python train.py --model="image embedding model" --fused_qkv=false --layers=16 --width=160 --pooling="mean" --init="xavier_uniform" --residual_init="none" --learning_rate=0.004 --shampoo_beta=0.99 --precondition_frequency=32 --final_lr_fraction=0 --warmup_steps=1590 --weight_decay=0.06 --adamw_weight_decay_other_params=0.01
Rows from block 4 of a small image embedding model, named by matrix and row number. Rows with one number belong to one neuron. Each number is 128 + 32 x the weight over its row's rms, rounded and kept within 0 to 255. All counts start at 0. Numbers have three digits each.
After each neuron's rows are labels from the 100 images, of 14848, where the neuron reaches its largest size: "patch colour" is the nearest of a few named colours to the mean colour under the peak; "strongest on" is what is common among them. Only what is clearly more common there than usual is listed. The data: histories of elementary cellular automata, time running down.
# gate: MLP gate (model.blocks.4.mlp.gate.weight, 640x160), inputs 0-159
# fc1: MLP up (model.blocks.4.mlp.fc1.weight, 640x160), inputs 0-159
# fc2: MLP down (model.blocks.4.mlp.fc2.weight, 160x640, transposed), outputs 0-159

gate.583:119074112124147112139140137130107126093101134113139118137155121152091106143158165149128103127129086083154126123138146107162215138104111121134153113099114093131095104169137032128078125124088130065141164093129129135111100081111096144109133124129104141128152088177180119171129169185080104173101141082137124124133164097132169142154096172161100170115156107103139126082167073136085158079142113139143116035174120066154138124111119181157159153122167160097121237145155083126077046099076160
fc1.583:115100140123148110128138138152094112091189137083132195158128143116093088068090105098126123127151119136082144118119144120073094160057157142079043089131150140082095121145199180078134125150120140111088173149184087140145147121118092092122085116120138143083109172156112133142164135158145087182163146080127154165150076154164183125149138148101124116149107123121098151153151109145090130111081104143105088204117119108136133188104148144129024196135144149122092091102077095155101096135116065
fc2.583:160123135133145124123098116167143133149166132080112113151087093094140101126132080112138163149155162118096134093110079059144137137140136174070141097095078134159105184119118123141160057110169099109126161164202067137115111097186085102109072206166127090099136132141128096131163100139160135089151178143104133110140131124104117132154090096100154195095125141105129062123172064144103129117161140120143166185166095103168123102159120122112178155117188128197082151117117061088052139090087143
patch colour: black
strongest on: 001 turns on

gate.565:133125112158181114117143080103094114071109143147131051118134083130094157163113195111122167179146188143152099136118092128155116114038132148149133105155116118130107097062151117117163131088102135137096145172133180118182174189120169119082137133100130150107122163123138171179142157158096120140164126206093128112130122149168063139118147140093181124173105160153123212161075149132086185105112169135105086147158124092110174116178129143086139151173132070110163154099080086113170130124170114
fc1.565:160150161123148131059154142115158095094154117100120141147102144119063158146139149144135065106103184180155129135144110138229127120156120177082084113129131135185118123093121073111120097085078110147143128164143087117158129067130131157101155057118149144075133146109075082158131157157148085169089123104139148129075176118147144130140140146153153115125142102136137160175127116158122134079153124127148142151128102097095139079163108195083148080069144086193165094061075093104199170076121139
fc2.565:184106116156171172105073161117123093132172179086119111183104122174091164123127124085164187134070180140188092113174183156088093108112130150105126140133141117143111186185112119124130104137171158137171160124148118080114129112123096133159090133090097103136153107197176155112178126153166115189104132077136101128163213086136084126128159181169150130177132132132127165143136152176072188154154143107100091156111121098080165110132154165125194126135101125145147186106165140142111145086120081
patch colour: black
strongest on: 001 turns on; large cells; rule: rule 2

gate.44:118137176098139085090155118117131174111145133127137099122114128173120116149121149148141111140126178107199096108106116104112115061079079115141137191072146104058111100068121132153154164092098137174106071123144143105118120100130129128115140084155102109129129151184117136122084111180089106107131172140233134076127165155066098131112120100129109140136141142133112143138130165133122135076201065116185139164125123146171106040118193101123138107093130121135063125150181156067080088082172106
fc1.44:105132091143150143145115137172147132153165150112105089152168084160030116128101157103179131174107158129106139165110103124142081147173128143074106145145175177099071082050128120092176102072161052119141121114126110148189120139099169141184075147109112142147150137117162147158108103184117146120132101122137174066208086096152104088171119069140154090131132163151157201166085094149182134107188128103118125111141200095155105137127119110115144124150109106119128089146083119096158137109102126
fc2.44:157149148115159110119130152131073145137127135085098112146108094146139152125139128134153179183133076156180118104125105139154134075131144144171110094085203062107154118110106112144091166136113183131185116117125138193116135146114141167127067126132135126115129087138172148193117156115175126082148184060175076130106140111144131154156085109172119137163133077078081141096105118124131114119151165147145071113057208152164136169134130117189106110062134088174144088079117137074050125126102079
patch colour: black
strongest on: 001 turns on; 100 turns on; rule: rule 18; rule: rule 146

gate.618:084102135121189106085139114135121068111148093095142084168113184165084109179104133096161118111168164159126142118184126111192086129029162107121110126138105107127130137073178133120097126115069080082099119130166123131153125106167103120107151127140131145116158158116122144163121122094201068165134103135103175153105098104144142151111096205135153074141161162112122169172097092133049186096125084159129124113156081117068156148132112136161116148164101085199084132123127116119117067110087093
fc1.618:096119185205120048157167177133112137089146190124136143115111114130080124146151145136104090103150148177148140122118140121175156119141107136121148099135161167111117120092109107151148122063132163112154160160099135108104126144135146142125116109094099108092177139074203118111141102209069122158134218139138157100141184113174114055140143141142155110124150100159112140058143125145179200149089152110164158199171149138177141097137121158167117134123165113176109121187066104137137088097170157
fc2.618:098108113153177175164096128178137069088141088165130135125116107141173121201104167084174132141109147142116119138148151096130065158125167115047101153161126118132133149170115125136116108168112123120125146063132099102139152123164128069154119230083105073133161159145105165127123150094130119169113152171133142173170125095169070115132101191074159151156149092138124168182117162124126169146161099143124118088150079128049145100134124184121148102090099137139072149136119066146108113110156048
patch colour: black
strongest on: 001 turns on

gate.629:105154139136101076174088156144114125151108172172184181162128104104195134141113162165138099094070158127192150121136182096074168139116124127088110160078081158072121127090155137137123214097100146142161129135112100140173162118121105131177132160162150157100112118180159114134075095200222063164123131117080150120131105121152191135142159081098159154114180158188144158181168130156167131138100144077109116135102114137109072092096149150138147130118166150115122144151111120108081133128142095
fc1.629:113122104164129185146114070137186178175136125186094079088133107136148142118083117177186188133130098104141117079094084126085093143146143107091184064191135114140155161178063093180158088174107114125086113136147155171125158069128130155148188141080122129151115170104133160175165132083115108086185073122150156151109116117120112163130172127115114163125078055127141112136139147149161125152166099161117151148135195202155147172134136160172114125136105116154133147104094064131135147127126149
fc2.629:111166132162136116124156147122148156111164130116121172084097167170102159141034117132199110191132120119134066097086153083148077138102125102122157150151115052157183149074090083135130129147117159128174118133151091151105131181135150139072127130083113116135177175148148162122142122128092082174202136170119177155146125180098128121131145145166139117094124080101108178204086131160125110145126103159111152167118052071109135174101091140145082120146116158171155071128136101145138086125092073
patch colour: black
strongest on: 100 turns on

gate.602:148177179138084088079147159165137104172149112173097119169074112133103109175119109076147111165103107147131090144157109171124148153138142143121130166123139125153145179189082174074109141155154083177148158152121130151116126169146136115124185154150099108141127064201111185165136097111116140192146167072066095162138151178122109095118142107129089093085188157137153085068109097112190201137144150115209119154111123140120078164127150176162130149099125090114104099171123145128162151153105157
fc1.602:115129090170123191100086127113146054112117150103123145161133138166137176141152147160118150107155161161136152097126075116124151155068111132156159132153110130164075143142124049141133161118115162115204158119110114145120135090147150142103037182130104075126117179099126080137183136143072153113138046134166134123105078092146178055146170080143077073103143137151089083078154109138151129063083070152143154096146118146096104067138148128167144131124131157131128123183140165155139158164146105
fc2.602:107132117156108104101064130118178139123136148088084126086109164146131158223101149155114132141179079143146057121117084088097115122128154165131136086075111166149083156120112080095134138116110068102129150172171150118100110182128193143063108099044141139125127136106207150119135144101111094159147086137173108125143046115126158123166122124148119140178130168120150122177125142105157130125146140059141075106139088109171114112126106173126106148175117186102147101086088151063153119089125067
patch colour: white
strongest on: 110 turns on; 011 turns on; 111 turns on

gate.454:061129136096110131084112193149092110117129145155114145134190084081183136194130166120137072140072183100125138119132101111166160143206118126101135160179152107142131101141160103120117138134152107123139061117126115133063132105058195120120119168149149158112098155123127115166191170124138126104161187123155116100099126199079176114128058093098163111133114148117138106127113121160103115137151104149191135115104129161077133085163082089123150087164073111172079150207128130140080118124169108
fc1.454:091088129062129128119182116137137123151124111136165159079129107067169130174170134101143157122032070107100104100109122117134124082114107118123157139146104130155198086069128123102090136156107086159109158146160124135162140104124133122174135093155122206153070154159154104112150166159140107096125176158163141119075152170130109126134157143185113180096126118110101059155136109098186179132175140107175076128097128162034134161126085129149120122054082144145155157138152154139069134146084125
fc2.454:075130127129125126106155136082054127191141119092109118100079143120127105108100117131155154135122115127125129145153124191122165058161151093128123125158145107093085100180108180071123153153102084121128142115129161094049129148085208056160127109161122189111156143149134146174148122174118095138130115125135155153068165090127140122110125097179105126152103128133118162111186104061177152125138175137164148123150079151046183161119062170114137136146148138149131202097138178108075127128189156
patch colour: white
strongest on: 110 turns on; 100 turns on; 000 turns on; 001 turns on

gate.385:165126122121120149130176165098157134119117146096123101116128115070065094097104178126180102130069162118115102089131115098115123115072093100077084118185152080145111141120162145098138174171100100173139132153129076107143094125079099116103109168090127078111135143135180096095150092106147125108073168103154110158180112101149108114096166075156126185182079121129049082135201097164050092143153121160181146170141195115120173148109114157130127100086081170153172148098136091144148138112124101
fc1.385:129175174100156187124162082136123150098150132110137116164116121108100141129131086117127059146142118160117111151155119108076113150054114087109084085062148162120157163077115136139154092142162109171139128137103112176147121122107068157081124089129087127137160130134149142222151118072105187134142132098165158143134142155126127188098065167137139168117155124099106133144087077145145092173190145153052106037149134081143140095143164077109088092166148106110069095170097122092099134141138096
fc2.385:097112141141106192176114151170125130133147069206198164155113169106131141142078138133141090118086128161158132154103084090142101157145114098122132124129153183127132236135122178147151160098119128142158123144116115176109142120096116170112091131080134102154102148145175105178106080097068181082192174148109125139059125163119188193154124118123150191100142109133143083153106105155153152143121102098077126140078144112168127133152155130108127153134154138152112141153063071193138168077103156
patch colour: white
strongest on: 111 turns on; 110 turns on; 101 turns on; 010 turns on

gate.235:157144157108073110175107132151116113100119055163071068125090100105130118102097073145093162133115215176102143141154130160119093134126157115090153121230121106177112157166118140191081129112094079118136092150109067104152126143160108118065127147151122114051118146138162114096090116121175207071159116109120097109182152154095115129142140142149131115096092175122151100035118114161125138131148122172141140120116109117153093144153117198095109117125117159142132080191092095141173112133138132
fc1.235:095115093126154119160149142122131125102166130070196173131084118140115113134102090084139121130133129102146124086134162093150110154106138161135113184041139160110157152174160165180112128112127159161117095091149130165104105178171138126132171104122138127113168119161167114138129123118206073131122180157133137121096162157092135146126130157100092185085110073125116172146145148111180099172108165125143141186158105174178177174112162086208094174092216130119214178141153152140133155154092112
fc2.235:102119151118159128170121183149073138098071034110095083162126128064135131136084144083148104149093066117134166168140130144119113135094151163155090179123105077141120136095080131124088100104115125185117072093116130170113177100132136119154056075180128152091141149107100162147087166136144153136076109137146078146103140160115144121074190144144110113160137099108095084071152126132143152124167144123182122140133147146123216129132134111146122151090067115116197136068158134212121113146094148
patch colour: white
strongest on: 111 turns on; 001 turns on; 100 turns on

gate.560:140085111109149117131136152117153185107124049121151057153081117054123091121079176168096127098114105088093106143073124116153144080176106166064132102168123091164097126139140056096110147166138147197122123182186116126140103083127112134153100105075142153174109133056125086117118115111154098110161139134088087136128112142102116103162136115112164056176083107172114121064129151119134134085094101101100153131122119184071139174162134150079103146119107085154168104190102119148134085099154117
fc1.560:157097243164147130079177153143126132171097141109117108139106100147091125115120118134085116111154118150100143130119166127163101099183121119138102100081099119107156000120068085134109190158100074131120070164132172151069122155148130121153147121111118128128087111088154138187140082123095127090159138096131172135110177149089156091114075166134183061109154180152135140122128047122145128097121102106056129145138141141158136091130136138106148113189137081098097151147117143140143176111130115
fc2.560:146146157144157139112094132179073165116100109149138159059117125110155121142122120161153120097129144105123105136126126110169151052182136107115188126088138186126146147186105114143151146182115076159100062187116091158119144128109126118145113144131165093186116137121111121155089123128145174180178128131128076142106166169137132145130104126105152126135089181151106100128113124060153193094099063042088098057113127168084117132193162134089179148184104080107139176074110143112147144134196125
patch colour: white
strongest on: 111 turns on; 000 turns on; 001 turns on; 100 turns on

gate.422:155068148127106106085105115170170102131166124140108109138135163221078093129062121162096196055139075124129136111096170123167118158208124109112140143170113108162183133163161079168150113121052105179106084155142144173140077127200094126138142131106163105142167071097145162159063099139141174156168176115155141084115109116109111112103128151163142123133122155200120099107156156112126131150116139084115136099149114125118057148133141134114073099133078116090096165134118096131160137105099089
fc1.422:140199117150153138128139089130110140120173092114112115089104146194146113133145137094129127111151129122117164107161191099076206149115148126215128169093097153113097138158142144112106150105207176084127117061136107098066060158056139088079117097170173121097185161143097156159085124113118118114101128115154146223136141144132138155121072157151086159157184111075101124135122132205170126129116117121156096098131139135138159146095140132156174136132123042130092120187131121122131107127113128
fc2.422:084159059130098119149166085181152134146106112151146109199123158115114146091136160069141121123108082179133141142170137135140091108125077122132097133120116109144116169088080200105112103139118204090087125051124210163164106112117149118083156131152155147086155183150135144098165133090122140105090142198115124138140120111144131143122089089142103134164185110081051119144111106172107151200133154159125166161105184167140165124161120083132135097093154182098110139142134128083052142118079119
patch colour: white
strongest on: 011 turns on; 111 turns on; 000 turns on; 101 turns on

gate.534:065139132165140114062125091104176139205128118128138067126131153186151127159134132111153106104131184144116161132137115143082177187160117103166115098185143204126178103085153097168161122123097118076120115053140090118136089153098164105096114138219153140176141095110132100177083153085127089150115131154169153123145105099107100104117165154176135128205136173148088081152139104172145118064105129135142115107059139068116132112102182144132168132137132136104107132134068180133133153143143136
fc1.534:133150157084128137139116085060168128088167154136151069160156140115146153175131106211161124076084169120150142108090101098092137132141163125144106129124186132103107107089178100142147083167133096126148114125181140155075153142122160069107123148098097165133081197093182134163130086140150132181154143156092139129116151135188115135162086131070090148121200138131192159095122171106067092178114131145117011120145091161126134124119157109110068126143152088141106144138125168156116106109161121
fc2.534:096101107125140144112104092133126119159106173174149171057158105136112123118124144104166156113113041135126173156090099089138084144123212091178145091113136100076139126101116190183177114156158131124122124138133138165055093106140091142146135119122148077149161091093087134145085108099178050102181134155157133072124115154126136125165135110159127157081098085163168134144113145089156175152101204170097151109102088167151161138125099079084179033102150119133129118155119133126155160111135099
patch colour: black
strongest on: 101 turns on; large cells

gate.485:108081120111108181123128067176144138145161086108148163115125150144099129135174168124045138137150148152104171115161161110075181065155130146134133149126142123119107129109154164122100171136137165100158110107150145162114072120188182127135136130102120134144137085183118176138133130125084084148166171215116144177166151133170106176117121127109130155149118070092112071146084152147147132119125087051173183090095116115164108200098169173068086108174103158139186184132084115124120091121148110
fc1.485:036100140095167133172127146184154158142121179104132174122103135139114176141181116129094157120123180170155097128095135081134114170091202116136101117130057124101099093116121101056146160064157083073114155128158136150148134131139113187084140106111088152157114077195166104080130133154096107144136134157121086111148144108138157142160097162135207144156142162134082096167124149154082195131142121100132140137116066151141139132092151163128103128127186148228160139097129163113127154093131161
fc2.485:123125115142158114189150101112094163144066180140141130104161112140169119065173124227113106170172131167108162117108167141181141117096138161106111123106120152141113119119157092143162128086122147109156071151134137199160082173127132116156142103207120095147142120181126145132116136199175089056132115167075096105091124147117165109176114136117117065113090124115149097090133144130107106145080098098147131209116113152183140085125146097165081116152100116144076144116182218113113143122167121
patch colour: black
strongest on: 101 turns on; 110 turns on; 001 turns on; rule: rule 106

gate.8:129114095083098188132093084170147116116114148101153114134151113165159197149159155135131179097103124119144104096176117086160123066125068126163064153168134094131092113123145084150119120123165125085129151119125129123113128133145126111112204079132042162157157152165129115144130103152091146093113147194115126044081143160077079121144147093126105120137088084153123172137088097126176181105163119094152095159149096088086077171142108109178089105073111153145147122155144152149200047144141136
fc1.8:098124179065123116090111204122160030099125066144111103089168092108146182141089116078136102166120148146106165090114105112129094119182179051089143143137138114161081115157136143106139180132111120135143152099133222152133144202057120109154074100134132153143084110091104180104124168138110137188140065136099192121163121124124158113106102100127106162161092160121095127098112161192080146114129124101123116089126129160125175147130114159131146099153125140133142139123117130146103170134106210
fc2.8:110177149122127107090119116068117126095118065202162108133102115134136143134121136108156095178121148115129149096120074090105101109164149080169117114129096040107154100181150121181071129118077148141120073151104213138052129107155126114158111171150110125133140066106118123123091110136161101139107116146102124103128145090147154128067151143170191126121145110146102114203161115137118105214107092068157112134157047105069131112088077171146135173151149133133112173085145154116135131097168160
patch colour: white
strongest on: 111 turns on; 110 turns on; 011 turns on; dense start

gate.40:080057141106077097081129152197117104156104171075126073200130108140169168105130176135105167161146205085118108149141090178135126116130138055134117075075127140121151104103133081148114146119126172096151086129149083152140165181086103133093165150125079206148103098157062121095118113129116115132134102129138130147163197137147125154166074118104152086139154150153143155115144185139118099113129129147083190177160084074097143163127160121112128128119158088139084164082126084127142153155105155
fc1.40:119165080143170145103150122118101160119107149093109164141171152096136075100111094111088090151172132147118094177185166140132104138194109136126084201123130085145134127099138133163141175122162181168130122120155094164130100115136070158104099173199129080107163146152071112156142092124087109121203188168187098113136104150102122101147129133102157108096165121141085146168077114133102125086136118099134147166173133101126107099098197096099134157201080187114143110142129059194113146101090165
fc2.40:138117034143125192119140106163207143092121154118109124149088138107094127101112142138091139129174104119090135111120151155083129125106098143202177137116143113158147114185118069101125133093151144168128125073169131091127170113115165207161076091115116150158134122175160173124159140151119154083180136150131124137115140064125139098145163109146112078144143128183134128121165125134109119125158104072188100074136090201068080056109195129114120148134088116106152148089099068130105156068105154
patch colour: black
strongest on: 111 turns on; rule: rule 129

gate.113:167097121123098167157160186103144152160148136091181150146088126144076056141094099121120115145112117091141123093176093130123043141087051149104149013151118156148133103109101091171139103154176098116089080098096150139114066168122134121139145155129121128117230115177150144167101133130112124083174134133124092096127138155117182144128134116136114132166168132142153125139130130073133087156095121125120118130139158104116067143119187136148051123079137093108198140171141114109164156155131069
fc1.113:107108121105138101121135133146097090123171163102142134168085147125150120115168127096139145065098132097133188123078089123203132175122163122198053126171145143126114182140179085169154140149182124068071149065162127164133110161116167099136102145122100131109151103111181113107181099098150132175179126112133073101202107209133127072200145155149099135097160090156188117109168110099170126092156119143136128176112104113128093115108138121146087140085137107152128154126179109192120137168111098
fc2.113:094118157146137141165068179105192156124118098148103121075163181121086105170135107152102107106129128135142122196203117079118139089108134153123128104140128130148141118140169151151151115092172177128122109100126083152196121146107105094163074113137173129153159107176161158156130106078074163134108127143078122072159144147107085135162072155169121109119159144149182131101129128104149112123113126086135073121089170077121166158170188150169063079083144086166152111102139150166142145214136055
patch colour: black
strongest on: 011 turns on

gate.521:203081124101154130110123175121098101092046090179153138160087143145170131106122155107122114109119143078077165117157156150156143117152132163094144055108127120167191148168088160132154076150122067169158126140090134172095160139160169114132202127138151176113139110112168157141169114061116172182117146159136101098114128138145138100121112185086115097152152143082158102189125182133175124100195122074159119128061118131126112149116110110118104165152177134128089105161148153181080111121106185
fc1.521:184124133128150184167138175102148135145139100166187158119141105089133175162082079164116077066138080134184111114105121134117159098154151155141154153119172083143123154103151110086085120147102149157093164222105103128112214156175107119113128105110079113118104144149098186149117123162116161161119199094104142147097094128146119179086137138132074167100135147182142095101157156159143127138083130187098145098134189179161140125124114082090122123196141138175192143079100101124100100121159131
fc2.521:139155142154183140160142088119132140160110131109135100111104159105060058119146141126133137147112129052143120031102141139146100132163133185159113146074162133131206163128075089114132073141122066146141142162189128157063151124089110079117109145152103164120075142126121100066183139132153114104079137175129101072114133132118114124100140056141112141156144097131115103138116078143184130129113151134124138092123096136123093050134126098141069092065144141142081099150156113157156058136065091
patch colour: black
strongest on: 011 turns on; 110 turns on; rule: rule 90